A small image classifier, trained from scratch: 32-pixel images, 10.8 epochs.
Rows from block 6, named by matrix and row number. Rows with one number belong to one channel. Each number is 50 + 12 x the weight over its row's rms, rounded and kept within 0 to 99. All counts start at 0. After the name is the row's rms in percent of the matrix's.
# convs0: first 3x3 conv (model.blocks.6.convs.0.weight, 192x192x3x3, standardized in use), inputs 140-153, a 3x3 kernel for each
# convs1: second 3x3 conv (model.blocks.6.convs.1.weight, 192x192x3x3, standardized in use, transposed), outputs 140-153, a 3x3 kernel for each
convs0.0 104:41 46 53 53 54 28 54 50 50 47 50 58 58 44 39 38 42 52 50 55 52 60 39 50 44 51 50 56 50 60 50 66 54 50 53 50 53 50 33 50 50 50 51 50 53 52 50 50 79 50 51 61 76 74 36 49 25 50 51 16 95 50 45 50 40 50 50 50 50 50 50 32 50 71 54 29 40 50 47 50 59 66 50 55 50 50 50 65 43 32 49 20 37 40 50 34 28 50 38 50 44 50 39 50 50 50 50 50 82 50 50 50 26 49 72 50 43 58 06 35 50 28 27 65 28 50
convs1.0 108:66 47 47 50 58 73 50 50 56 44 42 50 49 55 59 17 50 50 52 50 44 85 26 50 62 54 66 36 50 50 64 49 50 50 51 59 59 65 50 48 43 50 22 50 50 62 70 60 48 50 50 60 50 65 50 45 50 42 44 73 50 24 44 32 31 50 31 35 55 64 55 40 47 50 60 42 53 29 50 50 45 49 50 62 32 32 46 41 41 45 50 63 58 48 50 68 63 49 50 59 74 29 67 84 50 33 54 50 64 66 48 56 50 50 55 41 46 49 33 14 49 35 50 50 49 33
convs0.1 104:51 50 35 54 35 43 50 58 50 50 46 46 45 51 50 43 56 61 62 47 66 48 30 45 58 50 54 50 50 54 51 50 54 53 55 69 53 57 62 39 30 53 50 50 61 49 59 63 50 50 63 42 43 39 50 45 57 66 50 21 64 33 37 50 38 42 33 50 43 50 59 23 73 55 50 42 52 50 50 46 50 48 35 46 34 71 79 50 50 50 62 55 40 55 51 50 69 50 50 44 42 70 60 50 91 39 55 59 67 45 50 50 96 66 56 30 45 53 47 47 26 52 65 26 60 60
convs1.1 096:45 37 47 60 60 65 50 60 60 41 62 62 42 50 50 50 54 87 42 67 50 50 50 48 39 33 50 72 50 48 50 53 46 55 50 51 63 50 58 50 51 70 50 43 50 56 50 50 57 50 48 44 50 49 52 50 60 66 57 50 55 57 50 66 61 50 39 65 50 59 85 75 31 49 41 61 56 40 42 62 53 50 50 44 62 63 50 60 58 65 50 47 46 46 46 27 50 63 47 50 50 55 79 51 43 50 56 50 50 50 50 50 50 50 50 50 46 55 38 36 38 50 61 50 74 50
convs0.2 099:54 52 50 42 54 38 50 50 49 65 61 82 57 66 50 50 66 39 37 34 47 49 55 50 54 67 56 27 50 50 50 50 46 48 50 53 48 50 46 48 32 83 45 27 77 39 40 22 41 50 50 32 50 39 48 53 48 48 62 44 30 68 50 56 51 65 50 73 74 52 67 75 45 34 38 50 23 48 41 50 42 12 37 46 50 34 50 41 43 50 51 50 50 46 50 50 59 62 60 33 53 57 55 51 50 49 50 51 50 75 34 50 69 31 55 50 50 44 69 33 15 63 28 16 43 25
convs1.2 118:42 49 39 63 52 50 57 50 50 50 28 23 62 62 50 50 50 31 50 39 50 63 45 44 50 50 46 51 51 50 50 50 44 45 50 50 08 41 33 21 41 49 46 53 47 26 50 53 34 50 57 50 53 50 50 50 50 55 48 49 56 49 53 22 46 47 42 50 50 49 53 51 50 45 50 06 47 32 58 48 40 59 33 50 64 50 50 65 50 61 50 35 70 50 27 45 50 57 43 30 18 44 40 38 50 50 50 62 26 50 50 50 44 50 25 50 50 49 34 60 53 44 58 65 50 57
convs0.3 100:69 47 63 80 55 68 83 51 56 36 54 61 62 50 52 56 50 59 50 50 50 60 25 50 61 50 68 41 50 41 50 54 46 50 50 46 21 50 38 29 72 45 58 70 45 45 50 37 43 50 29 50 50 50 50 25 50 48 45 58 59 52 72 31 50 50 59 50 50 55 68 49 49 50 50 50 19 85 28 50 86 42 50 50 50 51 50 33 48 33 50 49 50 45 50 44 50 70 50 50 42 12 54 35 50 50 52 51 43 50 43 08 60 55 50 50 44 65 50 50 50 36 61 61 50 46
convs1.3 096:50 50 50 50 50 52 59 20 36 29 44 40 95 50 50 51 68 37 37 40 72 50 53 74 55 50 60 50 58 53 50 83 50 50 50 50 50 50 50 50 36 60 50 36 56 39 46 50 50 43 50 60 50 51 55 50 64 50 31 45 51 49 55 45 42 60 50 47 50 50 40 50 33 50 50 50 51 50 28 50 78 16 68 61 50 54 64 27 50 50 38 51 50 50 48 50 50 65 65 50 41 37 50 45 57 73 62 56 50 50 43 50 50 36 50 50 81 50 63 41 50 63 63 51 57 32
convs0.4 101:25 50 50 50 50 50 56 62 86 41 49 52 56 26 47 50 45 39 40 41 58 24 50 47 50 61 27 50 70 46 42 50 50 57 56 65 52 70 50 52 43 50 56 55 50 50 46 50 50 47 56 64 57 50 58 25 40 44 70 43 34 50 47 50 50 50 69 59 43 50 50 50 50 64 60 50 64 49 50 68 50 25 33 50 00 47 55 06 50 39 33 32 50 63 65 53 48 54 50 86 66 50 50 32 46 59 50 58 50 50 41 50 16 50 36 50 62 27 61 46 52 50 31 66 50 63
convs1.4 100:52 54 59 65 60 50 44 66 52 50 50 37 46 36 55 50 63 50 50 65 50 50 50 57 72 55 51 50 50 53 47 40 54 24 42 55 46 50 50 58 63 50 64 52 30 50 55 59 50 50 46 56 63 57 50 75 36 25 74 59 37 39 22 49 50 48 37 50 50 50 50 50 46 50 58 68 42 54 50 50 44 58 29 43 50 30 50 56 15 02 76 65 50 50 50 51 50 50 45 43 50 50 47 28 50 43 50 60 50 77 55 50 50 53 50 52 50 51 29 55 31 50 55 29 50 50
convs0.5 099:50 48 52 54 50 70 50 36 74 59 61 50 50 48 51 67 44 55 50 50 46 62 25 35 50 39 43 41 50 50 65 57 49 66 50 50 52 60 64 09 50 50 45 41 50 48 43 50 63 61 50 41 55 34 37 62 62 58 61 69 45 50 86 50 50 46 19 19 50 57 29 50 55 57 50 80 43 33 47 43 50 67 68 35 67 50 27 50 50 50 36 54 41 48 50 50 50 52 50 62 63 50 50 70 50 48 46 50 21 29 52 36 52 36 32 34 50 42 50 50 40 50 69 19 50 90
convs1.5 106:50 64 25 64 76 41 50 54 42 50 35 50 33 50 59 49 54 50 35 57 66 50 72 82 49 52 50 53 27 32 35 21 50 49 38 55 53 46 48 74 58 50 80 50 50 46 31 50 50 47 52 45 41 29 42 35 48 50 43 43 50 18 40 50 48 64 51 54 50 50 55 53 52 50 66 17 47 50 50 50 43 50 50 76 33 34 58 50 33 50 66 50 50 67 68 50 50 50 59 62 50 50 50 50 63 39 50 56 72 50 58 50 68 61 51 64 43 39 32 45 30 38 47 20 65 62
convs0.6 106:67 50 48 43 35 62 50 52 50 49 55 64 63 50 50 41 38 28 54 59 99 61 50 60 50 51 60 58 68 62 56 50 50 50 43 48 61 34 20 47 50 51 61 50 48 61 56 27 76 60 50 63 50 70 50 50 50 50 51 50 49 53 47 51 50 68 18 30 63 54 17 50 54 55 50 45 50 46 32 43 66 50 94 77 50 55 50 42 51 50 50 50 50 50 50 50 33 44 50 67 60 48 50 08 55 50 57 59 73 50 50 77 46 50 64 54 50 57 53 50 49 50 48 32 19 65
convs1.6 113:50 39 53 38 31 42 67 50 50 46 50 50 50 50 60 26 50 55 50 45 50 27 51 50 57 50 53 50 27 50 50 37 39 50 51 28 27 41 50 59 50 28 50 61 37 62 50 52 63 56 50 50 51 44 47 50 50 74 57 44 30 38 58 48 40 37 79 61 57 64 50 63 50 43 41 55 23 35 45 30 50 18 50 43 73 38 37 80 50 40 65 50 47 50 69 50 46 69 50 52 19 44 40 31 50 36 32 50 50 25 30 50 53 50 63 44 46 53 41 48 26 15 50 54 38 50
convs0.7 104:45 52 48 50 50 56 26 35 50 45 48 76 54 34 50 50 40 56 45 50 57 47 40 50 54 50 40 50 53 50 36 53 44 50 58 42 44 49 35 50 47 50 50 50 73 39 42 36 50 55 54 39 40 51 53 86 56 50 57 50 43 39 46 39 46 60 31 60 36 50 50 50 48 50 53 57 46 50 50 37 50 50 50 71 47 62 70 50 44 50 50 50 50 50 49 35 50 50 35 32 33 57 65 50 50 50 22 50 50 50 57 58 44 50 40 30 40 08 50 71 50 50 65 42 57 64
convs1.7 106:28 41 23 56 50 29 50 50 50 62 45 36 53 54 50 35 50 50 50 51 79 51 15 50 54 31 47 34 50 51 50 39 58 33 46 54 59 32 50 38 22 57 48 67 72 81 43 24 50 50 39 44 42 20 37 14 69 55 57 43 29 67 32 65 50 50 46 48 45 50 49 49 54 59 41 44 56 54 49 51 58 50 62 57 76 61 45 52 50 25 44 50 51 50 58 50 36 41 73 66 50 50 50 55 50 50 45 50 50 50 50 58 44 50 75 60 55 49 49 52 35 54 50 34 78 50
convs0.8 100:50 50 42 29 33 41 50 55 35 57 47 50 58 42 52 50 78 38 45 47 67 25 50 50 50 63 56 50 50 50 50 51 36 60 50 67 57 63 28 65 66 52 56 50 61 21 66 70 45 47 42 50 44 39 72 45 52 47 32 41 49 50 58 66 50 50 58 50 50 45 40 27 50 50 34 41 55 44 56 50 56 39 50 39 50 43 57 45 64 39 42 54 45 49 48 55 43 45 40 48 35 50 44 41 50 40 59 46 56 50 50 19 50 50 46 76 50 50 62 53 54 33 50 63 60 50
convs1.8 080:50 50 40 55 55 41 50 55 44 31 73 38 50 50 61 50 34 33 54 87 52 50 67 50 21 57 56 47 50 58 50 50 68 51 50 64 70 17 50 53 29 51 50 53 71 71 50 50 55 18 24 50 50 50 32 50 48 47 50 50 72 61 53 61 50 36 42 50 56 50 50 50 50 50 51 50 79 50 50 71 48 70 50 39 51 74 47 65 46 50 50 33 39 41 29 37 42 50 60 36 50 58 50 70 50 50 50 50 40 50 54 50 50 35 41 56 30 56 50 50 59 63 49 61 54 67
convs0.9 106:50 37 54 50 44 58 68 55 50 46 44 50 52 49 62 39 39 61 50 51 36 61 77 56 58 50 59 50 30 50 52 50 51 50 62 54 48 34 29 67 52 50 52 29 47 52 45 50 50 27 50 44 26 59 68 50 56 38 48 34 77 50 27 65 54 50 42 50 50 50 43 50 50 50 77 54 50 50 50 50 66 50 45 51 44 39 36 52 60 55 59 50 48 50 50 52 58 48 50 45 60 47 45 56 46 61 25 50 60 64 75 41 42 50 61 74 50 25 45 50 50 50 50 57 61 55
convs1.9 096:51 44 50 37 38 50 46 38 50 52 42 45 28 17 52 50 48 50 50 52 35 46 42 34 49 64 63 40 40 60 69 47 34 68 50 37 56 50 55 50 50 28 38 47 35 50 41 37 50 30 10 40 49 34 40 51 52 40 50 50 51 50 50 50 50 44 63 50 63 50 80 79 50 50 21 56 50 25 50 80 50 65 68 50 42 50 55 26 55 75 50 42 28 56 66 50 73 50 50 50 56 30 63 50 57 50 62 62 53 47 27 62 50 46 58 47 54 34 39 50 50 50 48 49 61 45
convs0.10 103:43 50 34 43 27 29 73 79 39 50 41 61 50 55 54 50 50 36 36 51 42 50 56 58 46 63 50 62 62 51 61 50 51 50 50 56 40 50 24 62 34 63 50 50 59 60 60 47 64 35 38 50 68 50 50 53 61 28 62 84 50 46 50 50 55 50 20 50 77 38 50 37 42 47 53 40 66 49 44 49 42 55 42 50 38 50 38 32 40 53 70 64 38 46 50 50 74 38 24 61 50 50 36 32 79 50 50 50 43 61 50 50 59 44 34 48 51 39 50 44 62 59 27 33 40 41
convs1.10 107:53 59 55 50 26 47 50 27 50 50 50 62 77 50 51 83 75 50 50 60 50 55 50 73 48 48 38 41 50 77 44 28 71 69 49 54 44 59 47 44 50 60 76 50 59 50 50 50 50 50 51 65 47 63 50 77 50 50 63 49 50 38 45 63 63 35 53 57 60 50 32 46 57 50 44 50 55 45 50 50 50 51 25 47 75 49 64 52 55 60 50 74 66 45 67 59 42 58 56 48 71 50 41 50 36 41 26 63 51 37 47 54 51 53 44 45 50 50 48 53 41 48 46 59 64 62
convs0.11 102:69 53 50 50 50 50 53 41 44 50 52 42 41 56 54 34 64 56 72 74 34 50 50 43 50 50 50 50 47 50 50 61 48 50 60 47 59 31 64 50 47 50 50 55 50 50 50 43 63 46 42 46 50 50 43 50 48 32 29 49 28 23 50 67 54 50 62 50 42 50 50 57 44 56 50 36 50 50 33 57 51 61 53 55 56 39 64 50 36 50 50 44 50 48 67 50 40 35 61 38 56 50 50 50 54 51 57 40 74 59 50 19 46 46 50 49 50 50 50 59 50 50 46 51 85 50
convs1.11 091:31 50 52 50 30 59 50 50 44 43 56 63 50 62 33 68 59 62 33 50 50 41 50 41 48 50 52 50 60 26 75 40 35 50 49 50 50 36 81 69 50 50 74 30 50 50 50 50 50 39 36 47 37 46 24 44 47 51 50 50 50 50 44 35 75 60 19 41 64 35 45 43 50 52 59 47 40 28 66 50 54 28 69 58 40 50 62 23 50 61 64 42 13 50 50 63 48 50 75 18 49 50 12 51 50 32 38 47 36 35 50 45 66 27 50 47 50 73 50 50 50 50 62 50 29 50
convs0.12 099:33 40 40 56 40 50 53 50 50 61 43 44 50 58 53 50 91 27 40 36 28 67 71 43 49 66 43 50 51 50 50 66 50 49 50 41 77 65 59 65 50 47 54 50 68 50 67 56 39 57 42 39 50 51 46 59 50 69 50 21 30 50 19 53 48 40 53 44 50 50 50 50 50 64 50 53 50 49 50 39 37 46 50 50 55 66 35 45 50 53 50 44 40 44 50 59 70 49 55 42 45 50 76 27 50 36 50 50 50 05 50 71 45 53 50 50 68 22 50 50 27 40 50 50 61 26
convs1.12 080:22 64 35 36 45 59 50 69 57 50 45 46 53 44 50 45 50 41 28 50 50 28 47 69 36 53 36 60 55 50 48 50 50 75 53 72 61 50 48 45 50 54 43 50 36 72 50 50 57 79 50 50 57 59 50 50 54 68 54 66 50 70 99 50 50 50 63 50 50 50 50 50 63 50 52 66 52 20 48 65 44 50 62 41 53 42 35 37 27 58 48 50 49 48 50 47 48 27 42 47 50 50 43 50 50 50 53 51 45 34 50 38 51 58 66 43 50 61 50 36 43 38 50 52 32 50